A small multi-label audio tagger, trained from scratch: trained on single English command words and digits, spoken by a formant synthesiser in many voices.
Rows from block 6 of a small multi-label audio tagger, named by matrix and row number. Rows with one number belong to one neuron. Each number is 128 + 32 x the weight over its row's rms, rounded and kept within 0 to 255. All counts start at 0. Numbers have three digits each. After the name is the row's rms in percent of the matrix's.
After each neuron's rows are labels from the 100 clips, of 14976, where the neuron reaches its highest value: "loudest band" is the band of the loudest frequency at the time of the peak. Only what is clearly more common there than usual is listed. The data: single English command words and digits, spoken by a formant synthesiser in many voices.
# fc1: MLP up (model.blocks.6.mlp.fc1.weight, 480x160), inputs 0-159
# fc2: MLP down (model.blocks.6.mlp.fc2.weight, 160x480, transposed), outputs 0-159

fc1.378 091:150127120108109159197125168137160154118128145179098116122187157108197069184122177121100115115150128118157188180113121105101098105094131133110102134164122093095132136130130160129130127063191127199104086157120138119119167157148145171083150172119149094116172065069169163111120102180113109112109109118138104083134158096123108192126156135107123105125249103101100148076163138094172127156121120140113133124201122083159070085151121122128140110137099114133143130148108044135129089100068116
fc2.378 100:103076143138149138097160172129126136164158113135121102092125126144132079143116118208140122117115190051129100126207140084178124127163120174099159093117129105111096144150086093053070157120133165118162113125094174095160131174132095107131110128104144124153132170075116142124086142186157157074178104152172172114147160135103192157106165079124163144120128123109120101087078123158138097161103124179106129142124095093095100100102089147104146205040118141182180165069142100144131163122149111
loudest band: 4000 to 8000 Hz

fc1.5 096:128126157135115110136125199147150081124131098117127083158144170126086233119174120152115125210086148115106133155131075109130124101135144110144110141090103104104149117154126106225217110077128095144112148149195133106066100134099113075134112110130146127105115164077134097131138087137118097114134061107110057118157175189158154134150124158133059112129141205088173154117154138139155138166111126149105155120116170126114120112174100123115195144150123158075098167117148180139137144085093089
fc2.5 105:114133141160105165105114173123138168120106163151126089097135186109132156092138092146106121101103115190102137132179105140080148111146108128129118130137140109130109076118151108181142126093145117102045107196143102128133126098145053182137151138128099128121138154131156108087139111101102103168113105132160164148153172106187080094127149140075137191086122142072166181153118128120129139182092088089128087067121130177152090174120145082136102067096131169106140172051150145157209063206124161
loudest band: 250 to 500 Hz

fc1.286 091:091137119105174127185130138066122117151072128125162155166123084153152111143058137137147120090155174123092146134103118075143136118151078132090098166114210096162136095134122091117167088179145176149131087093096117134175138150117153088120135092168147132150139073160107091137091099147078081155175133175038120133129111065108117134109082155144141171112072166103111129147111157139103102182157129172121185172099140108129097106072141138082102126195133092164160138155092094143142202123125077
fc2.286 093:093124142095108175138107194131178156197136104125105053108146181121169151094101149140126100101112096163141168142159073115115129142188115136173109146188148064062179078084078153109128091173088103163083129152136140149104079143142120114122099147091102159153073128179145077163132107082164087059136148141097134142089140109147122122117107181153175200141148126155175171144153145108110091112111089161109132201115122102093116134129110085066109122095141108102130181120143082136115138138159093
loudest band: 1000 to 2000 Hz

fc1.202 096:166195063130106133102111165155102137111161192175106130134141144125129122150128090151116103161143103113109166103113114094114156167128158122191143111137153115093127140139094163167169114134106138103150066123098071140126058093127178122077134168101097145093121139144144124092151125101142196094150123073085103106119115075122131086143176180105133163077179076086102133118096129143156156204126130091084090146151145203164157127201138118097190131116176132113108054147168163168144094132147186
fc2.202 093:108156164172108086110154096118146117100114170139087162093175108103152143112114110091070128144080085127088150080153137081168131131125153122127114137091154194169138145128132170104124182114156169158146105077164134101097175096108073141123066060140133153063110136117157154108134148152164146184104137167149128140145080104140127094156177125148128121134057139115212046121110091176112116175106099129179167154097057149104141124140061149191125131202126114146080121115126153116127093163151151
loudest band: 1000 to 2000 Hz

fc1.409 089:074110130168136157135141105146127133079151170150134163157126191185127104106237139126143150128120176111104107126124196123114122108171154129157171142126141181132211163101105117136151138058147115123096141179170118081170118108174160128136089175154129134126164118156080097129151171119094165147145155104145084076105101168181162114124165157081134180066146115107136107098165148129130152152102106118098066166146168137125163105089097057138090091199101157165079109146088102122129101102141099
fc2.409 094:144121117117115151120142148190187106168120095154122202087123133142081095148123068103121081112078116127101155085101120138128112045120098068212065065100128156103139090156169142145141132174120127106150167097065148137161138164147133144098154091140085160105122115130144097071106151154151115145117134130102116121094133199103154148161107101130097050170124145108144124100147080109130149145146168100147077161126117130138146180165083082108191179076138189138118112129112204129108085140136172
loudest band: 250 to 500 Hz

fc1.86 112:092168154172140088137170037112105173097058159086095104082124139134123153148116081123153070064094133099122138076106084099119109134107109086080090121145143125196176121196133179126113122115126106141215129131161196126093125127126224151148177164141119103121114093132135161143121096127159136107126148107111143136096143135180093138125060084160102168128133157146090161114118178107144119106139087144052091148130201140172133114124144116152123157075136116153152172134138142127125155088151093
fc2.86 106:136208113089159075143112106139107126152103110169135092135114136094096106067138118120136182128086191115096119143121116180172109108101179113103090108152129167161138130086115161104102083116135144129069092061133075151110103102151199140122110141156108115054107098125106166214139160165125136121129144116127111112117151183101136142098052163121166139108174104084084102189131120090114123121154162156123162115061133142084134152118084118186157165177116094126169103143184044119118113172145136
loudest band: 250 to 500 Hz

fc1.114 091:117121129118153098089166133163075147074150161143136081056118144156163131136172141153139096188138133115150127122165124154153111121088135143169097096144092155151153107149146090097113119119108128073143125138125114104142104083223161135070118145172168160097090114117204154174116151070102130137100063090188107124071122108141132164166129149103134169118129153152141086170089113068133144104130084130071103078107070149136108135175105134097167152084197148210158126105150124204144151113100101
fc2.114 088:160123111130110025130184131077107122079204112078133108112125098137153151173182113120215166072107136091160090123125161107157122163153162092204134134146116217143075150107100134125105153138084143113133133109122127176079141098141104149138081155133132130113087110076108084091163117171108112106163090141123152123157121144107130123195167145144050149110156151132104087193096071178125131125136137136139143082110131115108110092149156082127078092113122115119176192154161143105133158126096131
loudest band: 500 to 1000 Hz

fc1.311 122:116123115155083102141135104135088051113166191119114066165150105103176112117111170152172145137136125163150133119142121114059112139150139081120113141131157219157116158146118188119094117081157093133170126140139130114103162127179118130132160130145184132140140125115120175122149095181080133103140107194201109084126077128122119116160097139123139144127079177132171135145144030139158088164170074071129162146074106161131139064110107158139061117147146099130163136108176163149093052142123100
fc2.311 108:110105161146011164122151120094104192134169097148131111129153091071101135185061133149150107112145041135153102107138097152133113122167143148080160107205136125152071161126123152142111129121117129128176161150133117070089127088127121107226146079133098142096162146129149085126126116169167089180085151146120120097150143110176106097116152156137146117127118124151138135146120159100163106173087148173127156056075111154176185113147134122121100116067156117158177148117103144147105070089091142
loudest band: 250 to 500 Hz

fc1.152 088:131100092127149142069163154108167145065159129122125123130137151147120113139111063135129175147125164112053139158171164146095109128121097139121112056161086120133144124044090211151105115135106182122132162174100154208075161130091195120093125151152139116095168115110130164149166119107112183105089085145164107142155096134139111116122117060093118069178117112159152109152139122129119117176071071083129138106127136117215105110108127142157192127118143100136131165114123138128120068145099208
fc2.152 104:158123072152090132105071157093134105061057119178116101148189162120103100153163078094092112181079115127107098135107108050174136141103125134133132122178159059085147111127122151123121183172122155094107114095154109161131085103108126139176126056115108123160120143138100144141118164161099157110094083146088217144139129129154160121155107124150031111124118125143102132136099201143161091108120137177130155101148111180084123198142083130115105146142131132157092134107149095146129117115131040
loudest band: 4000 to 8000 Hz

fc1.102 107:146090071134044119142110081185157105118104164103063105141148204087136166141108129122114159195091170181122089102102155133108073144159163194157171097117108143071114143106186145108118186140116125118151160135099207134094121102196159152148123146163124094107096094112169141101097142108116128097125088159092138119121152133092168187105161133088132048136144096155101108093111108148110145185075118151131130079119094130109122152122077168076150159135128155105126162125151099128126060093148141
fc2.102 105:124172027076083179155108137127140118158115151148155116132098084114100133080080142115172106110125054082116127105092110149131155122143091153155114156112125160178123120176098155097168129160148135168126098166105093142141143087118156093106087177096067157104144138152148151164092136080089161143145115142182209185147124156109157138133121116180112116182131089172086077129194128127162166084103176081142130151146125108106165114157151122111112116032111157171112149130131123152090054103102128
loudest band: 250 to 500 Hz

fc1.468 097:146151092088118123134100103100166097189152099187169125131096157112225166106181089121140199156085146152155116181104123158136075148126085125155100147149113191094150112137088132148063176067125118135116174158140187118111147115125168177172143085104170128122172112142149099106127104128097133106093132098160114151077142074165112137117134158151175110128174119075137236104108100128147115133151111135105177161155117071151133126155152092169133156092102133108174130150189098124128106086083132
fc2.468 098:142142142110133133168148174160138164149122151130134090142155204122106101088157083120119141135134102117171137149126112186135149152118091188120133144168082153128150070171109164141116107109108010110120142197121161127159074164132094119133102088118072114180191138078144075149112165114168151091133135090162077109111158155066171130149145100138026087111160106123145158144148132128100135118171079094092169168145150137121137137110126055092077146124107125163098161102082149167162118089117141
loudest band: 4000 to 8000 Hz

fc1.154 097:129086131105107178104088116095166119126094137124158178161104135119132080118143126105117110116109078119186073163166133141082109154095097121110074114130216136087140085101134134154091111146134183153176218151176089179137114154113148140077109120137154148125156125104101141144146162098121090124122124109128161087107109103095141136096140134069202138114173114107139089112133107118120125143090084160084150062119135127156139168103102106097111048128104142102059110172182139209112045071124155
fc2.154 096:132053140125113145086175150089144146119071084131135133103139107126185119140085183170126149109145071123125147128123108081120070116192125087166119153139153078131164074183126136147168182142104108141113089124139167164108122133123142109139080147110090134009112114134095113130114168100111124159126158133111125050077145146172103152123112098094096139151176107167167155090064110119123195115132161079155106150166117180172143151094127058114168146127049142143149112152159147122087126117080133
loudest band: 1000 to 2000 Hz

fc1.135 090:075088151163185051131131142088179103115125138155126094054128173134096156101176149112078153099123123143159141136161107154110122117130113062172153136167124117175200130133084125081176108140109125116162111116158138100193116147121150077143145135138140120159170098138122149125129123154098151144173081085156089093115179149174068179193153120133084155190157072205135085083152085149146124116102123086121108128121117120129121127140142131170135171164182146090138130072084125131071109103101065
fc2.135 090:152080087151104127173124132108131148119142148142129109152101117164131113062110083148124156159137097121120131101135127115152140139116120150136141123130143116031164073141098142097134149095166072165181119125091182139093141069095145140151167120162097065111136124077124172150149133111091181076121100106141067127185132116186200076142113185128185197105149136137153102127096187126130116214089162132135124092142071150138119120138132156107176093138123116064112122113122184144201089077143180
loudest band: 250 to 500 Hz

fc1.207 086:105120129086113113100106151104088129088106160227182150159131118073102133126095118100138083104091097113162099101191191117146111156196136093142102115096119154134196092143159097112101103098162128105086089191145168178121173115136125104062133116095104183118158121141104098109187091102163124125133157115188132197115162095136116091119127124141164129111159103134186182149104113102163126136060154138081162130096133096201102170134197153184125148148091164146103139140176140153118138125141147
fc2.207 080:135130127170155097175112110156102154108153140067067059145122088159109131077089099086069104129132047147132129129109120147075142156118165130052101152131075106144121132121138115194159143150192111127173160098092099127133064155126095106116143104095096119093143070133114196162108082136096091128124132107143126101106113146179145161134112165204139113150104129123119152182154157140080114189094112154165154129107129118072131150120089111124149140119164087197143153216107133165125195166130134
loudest band: 250 to 500 Hz

fc1.334 110:186082092106213104114109186136062121165100127121122092147180138092138106163131126156174206127125116091177146126126120113138135136103126129079122106117167150131141139096098094125159083089090140109119118120157046063150157145171134078127132090095155154170074133146135101133132084170133066088132152074150145135106076110071092124145136123107133133102108151102137100134165120223113121117087092106111158194153110148169147164052131134125097154121080133091125142129132146072120179054103111
fc2.334 110:114118122167126166118155069127146115155090152092130104090089093101094103102144123141077134167132073081116139134128141175135171136090158150181093139156106118168152112155117089081149211050127082127134108099112124134101131113138131154147124176157092070185133139127110181162150160103129157181119066141191148104108127176124096087091082101109130155115164127117140101119067090085105098152133082169127110213123105132149121119167158110102129107126129111210164053144114105146151075198134169
loudest band: 500 to 1000 Hz

fc1.305 115:136162115110149090180132137108096177128118116146135125101105172120082126132121099113194155081174109084150130111150046146038096145132082036100109128133111123159106090129155065132142105156125174125096118118118124187112136108169136106128085134155114151145077176088083068157177154153163074157091160139079114077124118115116176118127132100161092125138232123096150130138135133127071106116093150103199139131082172161128125118121131130108142142183152116096140172128188138151123187136113084
fc2.305 112:129143120082153134151119117126131159101154145103105136140065146122094189134096191107130062117079083187138173133059100137133067108120069101180121098126155121195095091134149130160132103119168130119123163168152123136135107127119109177104092105109118151094056133110122088124078183100189141084080142116162114122157135097039112105120185148145097135062122147129116161134168116122140160112067063096170152120057128173143120149139132088127121157160162149145221088121129149083128109121129107
loudest band: 1000 to 2000 Hz

fc1.458 098:089131100129130130152160124107113107087126169106138114154091168057125124144124096103124136148140116094150124152078078161073122122114100146154140169141094153096106128112122101126137158180137155080118186115127180129120127159098155101097220131110083103130152121150094180132137122169111140174126154092052117111122175099154090102095129188077118154043127095136170170031153222155082152097123170100102084160121179143095100109135121149156172170165146120119154105139185124112168126179131101
fc2.458 087:128120155142094077180118127166141113153084128127049101165089149203143139147090158112120148134085164139141160151130150128093087130117118065152129142168180148148124129107123102156099128093104101052154164183164143137164055144131139151131108084155161148117088117072168137156149180096170134121144135095178139117138170151174118105160157210102188167121148113165215126137117111130126132190098109099209113122128159074119136149059118118139113136138118122113088163125218103132167118118116110
loudest band: 1000 to 2000 Hz

fc1.177 090:158119134138152140119148156059096151121193132182122150087122166143138105129093110158137132062050151078119172143127129142132122139149184148112142183144093151124121130196156128155075098120084109161159122167152145073122168152096136108070148101108102140121140102179152126168060085062135132153144124132134094135112152116167093192106069145141071150109049083163175082189124119139117122140099094156111164103151164106156157158148167177138114149169116126193166181109137083072093116110139126
fc2.177 095:128146161140125074158148134140147134075142097137147140158105131121120075158150131107138162107152142132102129195124207110100051122136049080118150099091098153096129097102146129153093131078072125150177143162133115149094153130131123145146143097086115122170188074075098107169151147111153130127020101123138113151113106122082176090113173075132072159123157173142120118129099091165190147086145113090134112197082093087111142174093145160149135172167179088106132088098126086145146105171147153
loudest band: 250 to 500 Hz

fc1.36 083:086143085094093140174099124141123100108096192120128149070122135088119131097134050130124082162060055142127184141116160129131195150100190168123130099096191120119118157076093139170134131162136182120168128135189081082093142145101119069085163143142121123169100099104128134189117109090129177099181112114153174118188150082112155125095122137115074154084121130100102126102126194146123099113114145072090138085141135134142115124134108160133201104177138126114101111138152082137146056139161121
fc2.36 078:198115155216137113116120145202146174120136104180077160158124163107110120083102077141154143129086138158176133064136113097094084101114070120122169098151150155138086113144122133093065084106080096126157139057145198152160128116094141139125117128093091098105138121175097144155143154175122125094098059164119107043096094145149159085124122169176156181127085157128139162184144111116116132166108142186143209130097140133183108145134124127113134178161123132133124128132140160114111124090082109
loudest band: 250 to 500 Hz

fc1.474 103:110151120176194109134151122079163145110172062147129111124089113120056124107141147043140103210084148084141136058113151098110107131165128127143197080083156107155154105140075134132122174110143073120117136144066114091186132070118140088136102108086182090108099061158122151116143116105149132114158118128067134106108124123138100136092202094059148163177117054109098152136134137150128125117113156119170110113086107118140149163145092146117106158110193125102102160092083124110102148162135094
fc2.474 102:118081175115147143087154103164136101107117105090125148135129145113153115111199141137148152166117113111098178132093190107169133102122123138152133148140188116095146135079097138082111120172164104138105175105122179084121124086136128112172179084144129082094191125109129179112131147136157121104164133139172105148169118178170133137175121090121059159165190192134138110050102170186066164148113150142170065089151068111095126136136127092096143135138148129067127187094186177138166118176121086
loudest band: 250 to 500 Hz

fc1.2 100:119149062123086107183152120156142092142154171106139117168149162109129100174187130156109073127114129109162135182099097130107137181140101141162101068151124149127103100118124117094126111162094120066108181098080162129162097096105120167144137114152106198117109103140130137121146118086111190116125170098181079122130138183065112105101164198127162197133167087171110095176141116145202094112144103136141153137134083153125089106174133145054110138150139187119209124153187129156164084099119124
fc2.2 093:083105146153088058159092131076082125135092092105087147109134128117149097115134094131100113107111122193122096162118140113114139135133191096117182210148131187196193184134108117173085191176071167106136124154094148131131143080149088133143112130142173141131110165142107082130112138197171093083106097121123103181163138117089151181161126187117057103119123146110171154103147153136193136095074162136150186134137110082141170136128163132122113144124134105166102174130168148094124094179140137
loudest band: 4000 to 8000 Hz

fc1.216 095:148144135121120137185074088106097134089172122149116100097082148115127144158105134179097134124110147148134159109139149151130176132096078152130121125154096180131108104125124157121149151160154114120096173091094170119154127189102139111148140110176147126131148093124182139147117137164107172125082154089166184150146164155227122147124149120162057074190177148157136117166089108143144163166255136135104115077197119090140084104106157146124134156182091138132083111127165074118127164095106093
fc2.216 097:160135165091120171132118170156105085098157114182159154151120098111162167122135142152163088119186160150171127129129179145117066114131140152076127178074186122128115130181115217095079116165132134058099075134095123117135109175132103156177119086117166119121164083096140175130122194091108094099164096094124111122091149138091099148141142152080182117132102117101160179094096111117163102112152127117115135088067148170101076146130209134122104194164125097123176118144046164139127117135131132
loudest band: 250 to 500 Hz

fc1.312 072:171132098102135094123132032131095129134122191129143131162090120135126128126207208095175109150106153135121120119137178093125096196151081127169082132137129145145136056126070163114121171153117144196133173154147177051164137178135098136118116135130064118120133067088120129119103145131138084168100112127120068097165133122136202135117083095107141159104109122125157126200111105124105152175130133165115164129193108138099129108126120152134168089134172098130145166198108139167164164127075106
fc2.312 070:150093097102124177125152156090144152100195119127121117144183178101115108083130106103122135102124096137145076206142123125100130084179057119104157154062137079173172128074129138150107116131125137135103093108140090107121135115149136116171056092121139229195105153097167155123137130103148119082190148114193147152130105122160149093106134123081125121133127177066081091073091133136159165159124179112158161167144127129189082147143116104116083151135112173123128174125089118102110082086166167
loudest band: 250 to 500 Hz

fc1.424 101:090147124145126077116135134122141114190121096152109131140150105072140184161128073176156129102098141119101168130076134156107084124152182116144081127153104096128124118130104094122078092138106202157143141111057139140155158139148143137138135103175191113187137178147134220108093130125072125134152138088183192095211129099129141064143136188099156125104069120104153120152171118110089106163155090214142161132109171195063115108088132161135093133128114116165138147141158118163119140100140125
fc2.424 108:157144141088138164118078092161121129174121073121120126114127135110115083141176085133155165083140106091085135100125174148102151115128080098141162111117102121134094094126080169153201098162096124135099118130154174114139071140140182152157066201193081100131077095163101145162144131168120143172192146081076154121173145088220093159107130155057153139093079151113125152129162158133097115148111103099181181182139148136112084101126113110105093178135117074105125123106140109170146104170146155
loudest band: 1000 to 2000 Hz

fc1.393 092:121149128082096102088168102065151127109131097146129097128167148126142092074111136126137170064152092101216167073108097161147096152105124118108088107094133141105157156114111101150171117135128115113092136172131097156108127168094149131110123124092075077125121062149099144085144071156152159099146201117105139104096108129121098134117102000148168089165146131098102173087135106183126118100090100130094086144147083074173143129155127076168108090137092107131134116142146076099086100128059148
fc2.393 103:146114121093114135130152153091133152078160138164134092099130175138139161108089173145179170143149135125172093129134147154152147108103139090144115097130096147194187097137064094079155129205154110158174142105125137103098119143150069167053129142194123084128116121170089084098126138118205128129103157087106162130201148146103119123136161110122098093156206082151128169067111076168131126115117093139126108106157085103149095144128153040113087127100118140176138083155114089121083087071114106
loudest band: 4000 to 8000 Hz

fc1.354 087:174037071165142101074124085139120111137103135157133117148055111148163086110149146137186144115098115150122172103082133123128118112154098112241139102121168153070092066128138176149109131131059098169107134130167127128140176112050127131120160080129173101135154137145122117134142056177175155085116075134138153116115124099129140200143089111128125162158160098136138173077111121145158106101147119148120076104086123102157091128156141140090170125130162068103105075126111173114130080109091113
fc2.354 087:149172119119152133149077096136162096144144162180159110123150157145142156148075163135046109057178149179152141117170115123126118061095157166124152110146088088221159109031126111102133132154085075152104165135109138198133105120145181106205168123113115166101132135121079150129143133126169095161160153138166084113110070179173151145151127134184131082124104144169094137108098168131127142141135099164111145154130156147034113153142152117095092092159115125163125127169142101107144122146148102
loudest band: 500 to 1000 Hz

fc1.439 100:145112088102177104077147059088127130099143158141128171096088148084070179136131114130174205141108143116117158129083097113152099061142092093095133110170164122150143113123103058156110136121140106147130130166120121158134094142080145112096167146125132130146197184155075107173147109136142128171125083132113096144133159140145112120166121107158182123152113202163095107083116104122113094240124101138081164077050159172166187153123107160129120173112112152115076127146101105133083098119167132
fc2.439 099:194074132179123071168110105104150065124155163122117064138143169162204135122176148151186115104157147126126177208113088142112128123133146097201140144149082087118079127142123171101089130149084084139074084142125081163132049112138093111129175127072149139159160114120169129068076162131142120107135128107121144097156086076100168092126122140149050124127155063140129130125155150096151098102181157102151115165102159120134148183112128130123134147157145096103139166174073103109135157126112127
loudest band: 1000 to 2000 Hz

fc1.383 112:160162156107120082176068122103112076109168083091138116145144116137164150161117100151118166121113108194129188113120105120102124134100133123153154091089091192121151116135108107180181152070076091082106165111136183115119136026094137218154130115109126118096088112173167119138177105148075102139127129109174143087101116144175089123070106160127101131083156146131168119163122104149125207087151105150092112173142128147124076105114106103130148201111139087162181122144135089107081143139101099
fc2.383 099:103166170109101167152156116107184165147152115146159084119121095115107146158134138136189130153190082134172079117123157142114134125128116113138134090134103122137149171175145139128166179149145078144144102103121097082107139135099177090170120090176112141128133128157157179143137144130136162155050096112079150152092118078165106087202135098136141176079153116111177131164149067112107054111107111087121170151191170127095152111157154114081126172130074108144084179170121093213069090111149086
loudest band: 250 to 500 Hz

fc1.40 082:138180117170096130146131093133175173157113154150090148162128096058108153146098114150151161145137077097127149099134097095077141128148068130118125075200126117093070083140107143129147149100139135142109164088144123186095150087096141156063156108123173103117086181155185184109146111141155113076138144077060168116116090144115081106145112124115157094083124153133108132098183072175083141163090086166188096178124106138135080124117196152131116109159158098152132198119142133156105081179134100
fc2.40 082:158159153126090185094179137101151074093162181116087124129122115125106097168132138143163146103120103106103114124075148108176124105120122108106123155120113075204162094122137117126123113163144109169089073156128154140153156131147105072185142142145117154092125093144055185072093127169138145095162155097093094145122140174161167170198115111150053098127188161057119152163143155127137093116069159143124197108112150130064087075118133169112125171171163149142157150131155071068152127149119136
loudest band: 1000 to 2000 Hz

fc1.308 119:155135126139153098175176095090076088108111160152164113165191174131114075096158144188146108129151113144142102105157201154164104145173148124097148136108098173111106084165154110148148113077176147154108084157131100043093080170136083083086105064098108152163069135102129127137104126115173164160101121043119064132074160059124130159160103118130122160163082147084154123151091159142152140134143128124183135075129160132148147148082153083100130147148177163161142160150086129150107130135104120
fc2.308 123:120143089138140067090205137161137146092125055109092157119170150118127178138133117107086162118108103131112148097094099111102076146115156080148126168173119103149128134157157128114093118138125146108065179102109107112138127096145081135061122173133194154116139103157165183125147054166083161168127109121144202123147127160158118120172098074072113147128123128092091190129100066136125164129115137149111103157069153159059153158112070140133102179146116092146168127123138190143114194184109096
loudest band: 500 to 1000 Hz

fc1.319 096:103112088149098102139172127153103117109151131104113155162155089211115196208158124096118091157120151095166142115147074134065127089135128087166089106086089171148130105117112114133106126164123038115141147104153120176121099096116121108142140068100157144183109125148077102162132123158171156126176134113058174202147132092113133139115130122085073204092056078184114107136086125117124108112135137163121108169156164116089217126128142107124115148109163134101085132168145107161149124126130087
fc2.319 098:135114192143121107105086162107139154156122088108128110093124126106118101117122138117186115166189117110109138214147160105106131210175046118091152130091162161117116142162102126059144137122124174186130091138134139139131133144107097102146144168123126104205069177087102137176100124073127141087132107117130168085206119150148143130129204159112153199091160112078184159118124125135099127091115150136144104086102135139107118150082201108155082131112065149186096136129143126167120104156131162
loudest band: 1000 to 2000 Hz; 500 to 1000 Hz

fc1.12 083:152091106104126114110119175111124121087172131135143140142102116171141125169172117060148093171153147191130155077101108201078165136122120077163091127184096132140184117117149145094121104101086119123116215123126116125169162144157175079148131098108131046128097150140087100130094180088149160181082108157145150110152149145153136121119139147129113068087123098107104109153158108158115199153153122164112074170101078151183101168103104142058190088154107099200125112127101139148113127140127182
fc2.12 082:121142183129062128145174153133123096135119055139190097134187093124120125095098113132183154170105121199097132127179153080142165117145180095124159130130165151147145120112205080156134081183177141118138160131113158158155064172141131100121102128159175133123145145176081144101133141158059103117191156110174111069108074121178164158125082115107102154141121142230161079105107136120155148119170118106144115128190106128136130163083159118142091160161126091108152128102089108103114123127178127
loudest band: 4000 to 8000 Hz

fc1.190 115:104118138135079145136106088147151108112157103177147112183121134128141116100130142090098133105146139119136153197133172153100160125165099120146130077096136174143221055159149143133156143127116110179159126094107106165144100098116125110076156064107158116116157142142192137136144087091098132094089094094174120063140170065102132127173120168110134147107179167117170156128209119119117141116120089125062145115173046077109192169116175141103150107145071172123156176117120171064157126147130135
fc2.190 144:146170114197157105114111110148150142096121122127104165104118084114187141172135122139125102119115129121129125115123078075176028172164178174152148119091116076075100135089110152111115088123120166124104100205142129199110142202144102154134150129164109111156121123139094162085136119062107147152157131145113174176100107189114117148112095078126174079135119154132141083184056146139169103082064133127173095091092159172155070108179125141151133101149166102167122139128155091156162122146105147
loudest band: 1000 to 2000 Hz

fc1.115 093:135137105110155123091112109086154117149131181132089167148112169179114168183082098143107201130178110101133182067122096147138119078103108152129065136141112059193101125169131123118118161137142161149095089138151068156149086151136106097171053121146137093125177159151142117117123163120165105135155064155116154093178164119114118046143109132089185132098169116127188123134136181181100074153113127129143110146117237148116146146121124153104114097175131175134119082118102106148116101128144079
fc2.115 095:114124142151143077146128080161119121154129104162140047103136122113117119066157131107148116079069075161110153110100151148094077126160138212149184081101088107086157126112088183123132105164109139148144124150168116070132116084112102164150149150155144133184068130128176137130137165141184169156081136165096088113055140107135171162126118144117136210160119108116145131074130152133151135145081121093123134154123100129159131032098127139112095124124098081109056139154109147181130172107189081
loudest band: 1000 to 2000 Hz

fc1.121 106:138153170158150142116123156148120117141121161146116159113130185145115109155114101122150113144145161147107173086129128129162074150083118169140098143090142069107184124119136106099106150202190140075155139065133107072156052095150152000127135137164181156153083156104058152164104097182176135151122122136124125159085159177115118139136128179138111080159126082079087149116109151063120110146123115121149130076112096130155133129079131165097136098129095130128081114130108188107203150117170111
fc2.121 096:130099114146091149110064122163086116196132166164132112162113141140126113096142143130149113116142118151150120126086142119072198118102137129098138086112095138213119117136082099144117105176190107124116075090089078120136104092188068117132123089119110107111157175159162094129077129149130159099081161118123145098143132091121176121089156185098079163138128121121169151065151073088095058193153127150118184124125110122149129136138171084088065195122147118138120108146124119136068183190105073
loudest band: 1000 to 2000 Hz; 500 to 1000 Hz

fc1.450 092:104137062172106123162071121109116167145137077151122165094116149137135132103086104098124115158174093136093138179148142133134138087163133162136045144145162122109114159131132122142123139216138157088126131123111069067145075093147160090101123142128144104109118131139201191117136099090167098176100130076075084084149169176060200104046138170122130140113166099092167095111155138170131092178140113148138109143159144172082156096080120111104116108136138091158123102167119081066102138157141128
fc2.450 088:044128128159141117144098110186122148142099126096115107136122117105200123185124172108237131110078143116140131119113121083158156133165201171101189114153142071198119086155093132173187097068150190114079119098166115146171117159185136133160128107106117121135112078128122094106148114153166113140149137071081112111140109098130108150202111212129143123153067107111129150111163125105148122115172110175061127110094177111127153133138157106074120148163136082122113102131120117122152128107104109
loudest band: 1000 to 2000 Hz; 500 to 1000 Hz

fc1.294 112:137074127154133143154163115113124091134160180100107187070147172139181180117171124092147100082060088107143083164149172194121124111127107093112069136146128128170135161123135134160118161131100137114144108207117112209151121063160102110136086105100169104164078156144068154157145176146126153127135109126121092207100162084126079143111101158106130132137115167214139104128133150126102147090075107089109156083145132138162088166106148140085132095089138155130166138127156140081185101082097160
fc2.294 110:089151177153185171146152124090146089095063142143131136119160157130111170104192151134140108142114114108157113141095136126101096113122080165174079105076128192090079140140107094155159159134156135112099092178164144135126146103085172068078167147146078172103121159134178100068133140139083120136177205101146140135127117147139137130125072092179111041169168113128159098133055070103144129138114121130128182122117087133123128117128134076147192132127086170101120138160135135115146180058173150
loudest band: 500 to 1000 Hz

fc1.256 068:090154123090092130134168104148126156102201196078156113150153141123134125111067155138090106124120148151107109167113118070121092107120099103116085101165119159139130121160110099091108167157171158157124078114130084106120208140131137064103127097158168140147121188085094127061142101181141192099185153116194153092133114097142092145123141107139132142104131154140130130169131159096136085217160115196144131072107062176128107097105063098066155123145127139068149122099111133113158138088110167
fc2.256 075:161092166122104150133147143144069106146111152125120169079077124126156138110100114128104135109129159130126098115095132123114173120066202116067119144106140156128157117137139106069123076157075150183069132164129144120158141043137177188155184097150123153123111083075165129102153116125203182134154182054132098135148073126163114136178119138101114113163108099102127148148089127077122153127139137136130105103092124140105208071067193102173128138084162093152143101126125142145131070101171169
loudest band: 250 to 500 Hz